From a checkpoint of a small image classifier: depths [4, 4].
Rows from block 5, named by matrix and row number. Rows with one number belong to one channel. Each number is 50 + 15 x the weight over its row's rms, rounded and kept within 0 to 99. All counts start at 0. After the name is the row's rms in percent of the matrix's.
# convs0: first 3x3 conv (model.blocks.5.convs.0.weight, 160x160x3x3), inputs 90-104, a 3x3 kernel for each
# convs1: second 3x3 conv (model.blocks.5.convs.1.weight, 160x160x3x3, transposed), outputs 90-104, a 3x3 kernel for each
convs0.61 099:53 45 69 35 70 61 38 48 56 47 58 59 48 58 40 49 67 48 65 37 32 54 70 40 84 71 51 60 24 57 55 57 64 42 58 51 36 30 58 42 18 30 52 48 51 55 47 36 69 53 57 42 96 64 71 54 66 45 57 46 52 36 45 51 45 34 51 39 58 29 34 39 38 63 57 47 32 07 55 58 53 60 22 25 34 22 20 26 54 70 52 39 58 66 41 61 53 77 51 49 39 52 70 53 35 65 49 59 41 40 47 40 25 37 37 50 39 51 73 34 59 43 47 63 51 59 72 77 48 45 39 46 35 27 38
convs0.62 108:46 33 49 56 64 32 66 62 44 59 46 42 60 31 54 54 58 61 55 53 42 53 66 70 31 73 82 33 37 49 24 65 47 63 74 52 36 55 45 41 61 53 75 86 33 21 57 54 44 25 47 56 27 41 39 65 54 58 36 34 29 44 32 45 73 53 52 56 55 62 36 73 30 56 35 54 78 49 40 53 47 61 43 49 28 50 49 34 56 66 64 12 33 47 47 62 45 37 33 36 48 59 33 49 54 35 46 54 65 40 54 41 68 21 48 80 54 47 41 30 49 14 27 43 24 35 40 26 73 49 65 78 19 40 31
convs0.63 106:63 54 26 58 54 50 30 38 77 39 37 55 21 36 51 57 60 71 67 57 54 43 36 47 62 31 52 34 45 50 44 52 57 80 28 63 29 52 33 52 51 38 35 34 54 53 36 45 47 77 54 50 63 42 18 18 10 45 42 64 44 50 68 45 59 53 81 30 22 48 46 68 19 35 59 43 78 55 74 45 38 27 29 51 77 82 81 55 44 36 37 44 61 69 64 67 61 71 53 48 72 33 61 50 69 38 46 73 56 40 49 52 60 61 47 40 57 33 60 41 57 73 55 21 56 65 63 58 36 42 65 57 64 44 36
convs0.64 102:66 53 49 34 88 78 42 37 49 50 58 53 58 49 36 44 33 39 40 36 19 68 65 52 40 59 34 71 30 28 43 49 84 43 51 37 60 52 65 34 50 55 62 82 63 32 40 38 50 68 55 55 55 41 55 55 45 44 61 80 41 59 90 29 26 46 38 71 49 46 57 39 54 55 63 66 73 48 52 50 66 29 20 45 31 58 64 46 49 26 47 58 30 53 71 37 39 23 59 66 55 40 52 51 75 46 39 33 45 75 69 71 88 58 65 62 48 49 58 62 27 41 66 73 60 44 44 39 49 40 36 63 63 66 36
convs0.65 094:23 32 52 53 60 63 35 68 39 46 43 35 65 41 36 84 29 66 40 50 57 71 73 82 59 62 65 53 50 61 58 59 43 52 59 72 23 34 43 28 19 57 37 31 36 48 57 58 77 74 69 83 49 70 67 61 53 43 35 66 49 37 76 61 68 15 42 42 20 64 24 47 28 63 46 45 34 31 47 75 54 47 34 48 51 39 32 59 50 18 58 43 26 60 46 37 62 58 90 44 38 74 42 44 59 66 51 59 43 43 54 55 67 68 97 71 77 65 34 59 53 46 48 81 78 75 33 51 55 48 23 67 55 76 38
convs0.66 105:45 67 23 63 39 68 60 41 42 61 58 48 38 53 54 41 36 59 64 42 49 45 60 23 71 73 78 39 57 47 15 36 26 85 74 33 37 77 42 57 66 52 41 65 81 32 73 57 53 34 67 70 64 62 27 75 59 45 65 80 73 30 42 39 20 33 26 61 72 47 48 56 51 58 53 68 56 60 59 50 42 68 39 51 74 52 43 64 32 29 49 82 49 63 48 81 36 70 47 45 41 43 21 36 51 36 29 41 63 32 47 62 49 32 66 33 17 47 76 64 28 43 36 52 32 49 17 70 75 55 65 48 45 54 41
convs0.67 095:52 51 54 34 49 56 36 59 63 47 67 92 64 73 62 48 37 50 48 66 43 43 76 35 74 84 46 50 52 45 53 73 52 40 21 54 70 65 32 72 53 52 43 55 77 41 39 30 39 63 51 52 67 32 57 77 55 56 23 39 49 55 57 19 82 51 58 73 50 54 60 54 84 48 60 59 39 49 57 72 44 45 58 41 65 46 30 32 36 54 39 37 87 63 50 55 57 53 53 73 45 00 51 80 64 27 48 65 61 51 36 45 33 43 38 28 35 63 33 45 28 61 49 37 61 32 52 68 60 71 55 51 55 30 44
convs0.68 107:78 01 02 26 36 52 49 53 60 40 29 10 36 38 40 32 19 39 49 65 65 53 79 82 57 60 54 72 41 45 36 24 83 47 73 38 32 42 38 41 56 91 59 42 39 54 49 45 53 62 47 56 34 28 53 43 39 60 32 18 33 50 34 74 41 56 51 73 50 34 18 62 37 66 64 64 52 69 39 74 69 75 45 60 60 36 56 34 64 58 42 48 46 64 42 56 72 62 69 62 39 75 29 28 36 64 51 54 55 45 54 63 57 63 29 45 48 66 89 41 57 64 57 36 57 43 53 36 40 54 59 36 44 55 34
convs0.69 103:66 17 39 50 28 26 38 54 49 54 56 77 71 56 66 33 59 36 62 67 64 32 09 26 62 33 32 79 44 61 49 35 49 23 48 51 18 61 40 31 33 66 59 46 24 55 44 65 56 30 48 43 53 14 63 71 74 58 63 68 60 83 39 65 58 63 55 60 61 46 84 34 35 58 51 60 59 69 53 29 51 37 23 53 45 35 35 62 63 53 51 44 34 42 55 46 35 49 28 35 64 75 43 44 46 48 39 25 45 73 56 51 66 73 50 54 63 50 34 63 53 50 65 39 30 83 35 50 54 14 59 53 37 64 55
convs0.70 100:39 60 40 43 45 46 56 51 56 45 47 46 49 23 35 46 18 31 71 62 44 49 65 62 43 39 71 65 95 76 70 42 45 62 61 36 51 37 51 68 67 62 44 76 70 50 41 61 53 45 71 65 44 58 50 85 54 78 52 53 45 34 69 37 28 55 20 60 32 24 43 58 58 37 72 20 56 55 53 57 58 52 65 32 69 84 39 94 64 65 56 40 86 84 56 43 50 72 63 37 37 65 48 45 72 48 63 53 52 62 72 63 39 93 74 40 57 59 71 68 51 49 62 26 32 39 68 40 42 26 60 30 36 33 41
convs0.71 096:67 43 61 67 47 86 14 57 52 69 41 42 63 26 62 44 40 58 45 47 16 76 55 41 43 58 45 63 41 71 35 76 37 38 54 69 48 71 38 38 36 57 46 52 58 65 52 60 38 49 48 62 52 35 44 46 35 57 45 44 48 52 34 40 48 22 32 00 61 37 46 57 40 54 59 57 26 28 57 47 59 36 25 39 42 64 93 37 47 55 46 70 71 41 99 48 46 39 24 40 40 24 35 44 37 42 43 43 50 76 54 46 38 60 78 26 54 62 57 73 75 57 59 68 71 49 45 51 48 26 37 57 31 73 56
convs0.72 100:34 47 13 54 48 56 25 63 55 52 53 63 42 58 40 30 59 44 45 30 54 39 35 54 51 50 51 66 20 16 68 69 63 50 76 37 56 61 61 49 47 48 68 28 46 57 47 42 40 67 45 55 49 20 50 45 30 39 41 48 36 36 58 43 44 28 54 39 50 52 50 34 32 70 25 44 30 25 30 74 62 48 52 29 48 32 16 27 31 60 42 21 27 21 45 48 46 77 65 24 71 76 61 64 66 83 56 56 69 59 78 62 52 59 41 49 54 59 68 62 72 60 64 46 61 47 39 43 43 57 46 41 20 43 55
convs1.61 103:51 26 55 35 35 32 52 53 27 38 13 30 28 18 41 67 86 58 39 24 29 10 33 55 56 39 38 42 58 47 46 62 58 39 32 21 44 13 23 68 25 36 59 29 49 46 39 53 43 39 46 49 48 40 65 43 46 27 39 48 65 56 52 48 51 43 57 50 51 35 50 48 72 55 41 49 33 45 65 52 48 16 76 42 54 50 52 55 62 40 52 31 36 39 53 56 52 51 46 39 41 73 46 61 60 58 53 57 51 39 44 63 60 49 35 66 49 66 62 61 32 37 47 59 47 49 42 71 62 48 61 38 58 38 49
convs1.62 101:47 62 40 39 32 29 75 34 49 32 45 43 57 57 50 81 37 35 27 39 33 67 74 55 10 74 58 60 18 67 51 24 64 52 41 33 58 54 40 54 62 67 53 55 69 33 50 42 58 63 41 57 51 34 25 54 48 49 41 82 59 45 66 37 55 88 25 41 74 50 47 50 43 41 52 40 36 67 51 66 47 41 47 46 24 66 35 20 69 58 66 74 43 35 65 36 66 47 53 65 32 89 41 73 51 18 43 18 32 70 64 33 50 67 31 60 73 52 63 68 35 59 24 51 43 43 55 39 57 52 34 48 31 54 60
convs1.63 100:41 35 47 50 58 54 72 83 55 32 17 57 58 22 38 62 33 45 52 62 52 60 20 51 45 49 65 29 71 54 31 55 72 53 67 41 33 47 55 32 40 65 56 57 68 92 53 68 42 61 38 38 61 69 43 43 57 47 59 46 67 57 63 61 39 49 28 27 40 37 34 55 23 37 58 41 40 50 64 63 75 42 54 90 59 51 47 23 48 33 39 41 77 58 81 80 73 65 59 24 44 59 67 52 69 33 33 58 45 61 81 66 77 70 71 68 63 66 64 60 62 70 57 41 30 32 44 46 80 00 59 42 66 57 51
convs1.64 099:55 51 40 70 39 39 51 68 63 26 44 49 55 21 72 45 37 42 58 55 45 48 41 29 31 52 63 53 60 48 17 68 75 43 39 32 33 59 54 36 40 61 65 31 38 57 56 71 46 39 77 31 59 71 57 38 52 75 29 48 18 42 32 57 72 21 66 37 62 47 75 48 39 42 38 26 19 46 54 50 58 80 60 20 35 69 61 59 43 58 36 40 47 46 49 35 50 40 46 16 31 49 52 52 33 57 70 25 45 55 64 12 57 34 48 32 50 46 46 67 51 46 36 52 69 90 61 38 70 55 28 40 39 54 10
convs1.65 094:62 58 46 63 67 74 51 47 43 37 69 33 66 57 66 31 81 67 39 38 35 27 62 47 33 35 52 20 84 24 34 25 47 34 62 35 46 33 31 27 58 39 43 60 80 51 59 31 16 25 72 27 14 66 55 55 67 32 63 58 56 35 63 58 75 19 61 60 62 67 43 52 39 72 40 70 51 37 35 46 77 50 47 38 57 59 26 43 79 53 53 46 31 18 76 61 53 38 53 23 70 32 67 69 41 38 50 63 31 45 09 28 63 42 63 51 51 55 63 32 61 34 51 47 26 34 55 51 51 42 99 53 52 68 46
convs1.66 110:74 30 40 22 26 66 56 60 55 58 32 48 50 24 32 57 70 42 43 50 65 66 73 48 29 62 48 63 20 43 24 30 63 49 52 37 48 47 20 37 44 50 57 46 36 64 15 32 70 55 45 31 80 24 79 62 59 30 40 69 36 17 60 54 51 41 48 40 63 23 49 74 62 61 58 36 57 29 34 51 49 67 50 54 45 44 24 65 39 20 58 49 42 28 38 48 51 55 53 43 72 52 56 51 66 47 51 71 54 34 53 52 61 53 43 67 71 45 69 76 45 57 39 60 62 53 62 46 76 46 50 21 57 38 41
convs1.67 096:54 73 61 43 61 38 41 45 68 40 49 31 60 16 52 45 35 43 52 14 62 41 55 33 77 35 33 40 75 47 80 37 60 21 67 63 47 44 46 39 50 65 31 66 67 70 38 59 42 48 50 75 59 63 58 37 62 50 80 38 58 48 38 41 34 35 50 59 37 39 42 53 41 26 64 49 69 48 62 35 47 63 49 82 47 48 40 39 63 43 48 40 47 53 67 63 68 78 83 35 39 24 45 33 70 34 35 45 41 56 69 71 62 40 49 43 76 99 59 79 44 02 48 57 22 42 54 57 55 51 43 46 32 33 46
convs1.68 101:44 33 49 33 55 46 72 63 54 52 52 52 60 68 26 45 60 48 55 36 60 37 67 55 37 52 64 43 52 61 38 64 60 57 57 44 57 54 47 22 33 48 41 43 41 74 60 57 65 63 27 54 32 63 42 50 50 54 32 59 25 48 53 42 42 39 65 44 35 62 76 66 52 44 43 24 35 41 42 56 57 35 46 34 36 54 62 24 39 64 46 33 42 44 30 46 57 48 26 65 52 32 74 54 64 49 44 31 71 48 40 58 53 61 30 30 37 74 40 34 67 36 69 78 55 65 43 54 55 59 55 56 74 61 14
convs1.69 100:55 50 58 72 48 38 40 60 52 51 49 40 05 15 25 43 40 43 33 55 60 68 51 70 34 26 38 45 39 50 44 51 68 37 55 38 41 51 33 99 88 56 66 39 47 50 72 54 60 48 68 47 55 44 56 38 86 59 62 49 37 86 80 40 28 60 77 58 54 45 43 79 63 57 45 53 73 62 44 38 62 61 49 65 66 52 62 11 57 54 47 64 49 45 55 47 45 33 44 71 56 56 40 66 53 44 52 50 39 44 49 45 30 50 45 30 44 49 51 72 18 53 36 37 38 43 62 27 58 56 60 25 55 59 66
convs1.70 102:76 66 61 71 41 41 48 32 65 46 30 36 40 59 55 53 53 43 46 70 42 17 51 44 59 23 15 44 49 53 63 64 49 49 80 54 57 38 54 48 38 33 48 53 30 36 54 71 63 25 37 32 64 35 32 34 52 62 72 45 46 56 48 51 21 35 67 39 53 32 43 51 29 27 42 67 17 49 80 67 30 73 16 46 46 51 20 59 84 52 57 66 66 70 60 50 51 53 79 41 54 58 35 57 73 43 58 55 73 51 53 38 39 49 68 33 39 55 28 41 44 49 39 64 54 66 49 32 65 23 19 47 36 50 33
convs1.71 101:40 50 43 42 76 37 43 79 53 53 47 49 47 53 55 58 48 63 75 58 59 99 50 43 34 67 55 54 75 00 39 60 47 71 55 51 15 38 68 57 56 62 53 66 53 64 42 44 23 29 72 28 54 51 28 37 46 14 61 44 35 42 61 56 63 56 57 33 65 48 74 45 54 43 60 51 43 65 41 05 55 36 54 62 36 06 46 37 60 61 51 55 31 30 27 45 33 35 32 22 29 69 34 55 48 69 68 66 52 56 44 45 48 50 59 56 64 41 45 56 57 61 51 52 72 24 29 45 60 20 46 50 51 26 29
convs1.72 105:68 46 56 46 26 43 37 34 43 45 44 54 44 35 63 28 55 50 44 64 43 67 35 42 67 58 45 41 50 32 42 48 68 80 43 56 43 54 60 75 62 46 56 75 61 56 54 49 31 36 46 66 59 60 43 37 59 37 33 32 66 56 31 70 58 29 68 53 53 27 38 50 61 35 75 42 42 54 58 37 42 58 53 47 30 63 34 68 78 74 42 49 49 69 78 81 45 69 38 27 51 42 49 42 45 53 58 66 61 53 25 56 38 57 55 43 49 53 33 37 57 62 48 74 81 33 44 47 63 64 54 46 45 31 36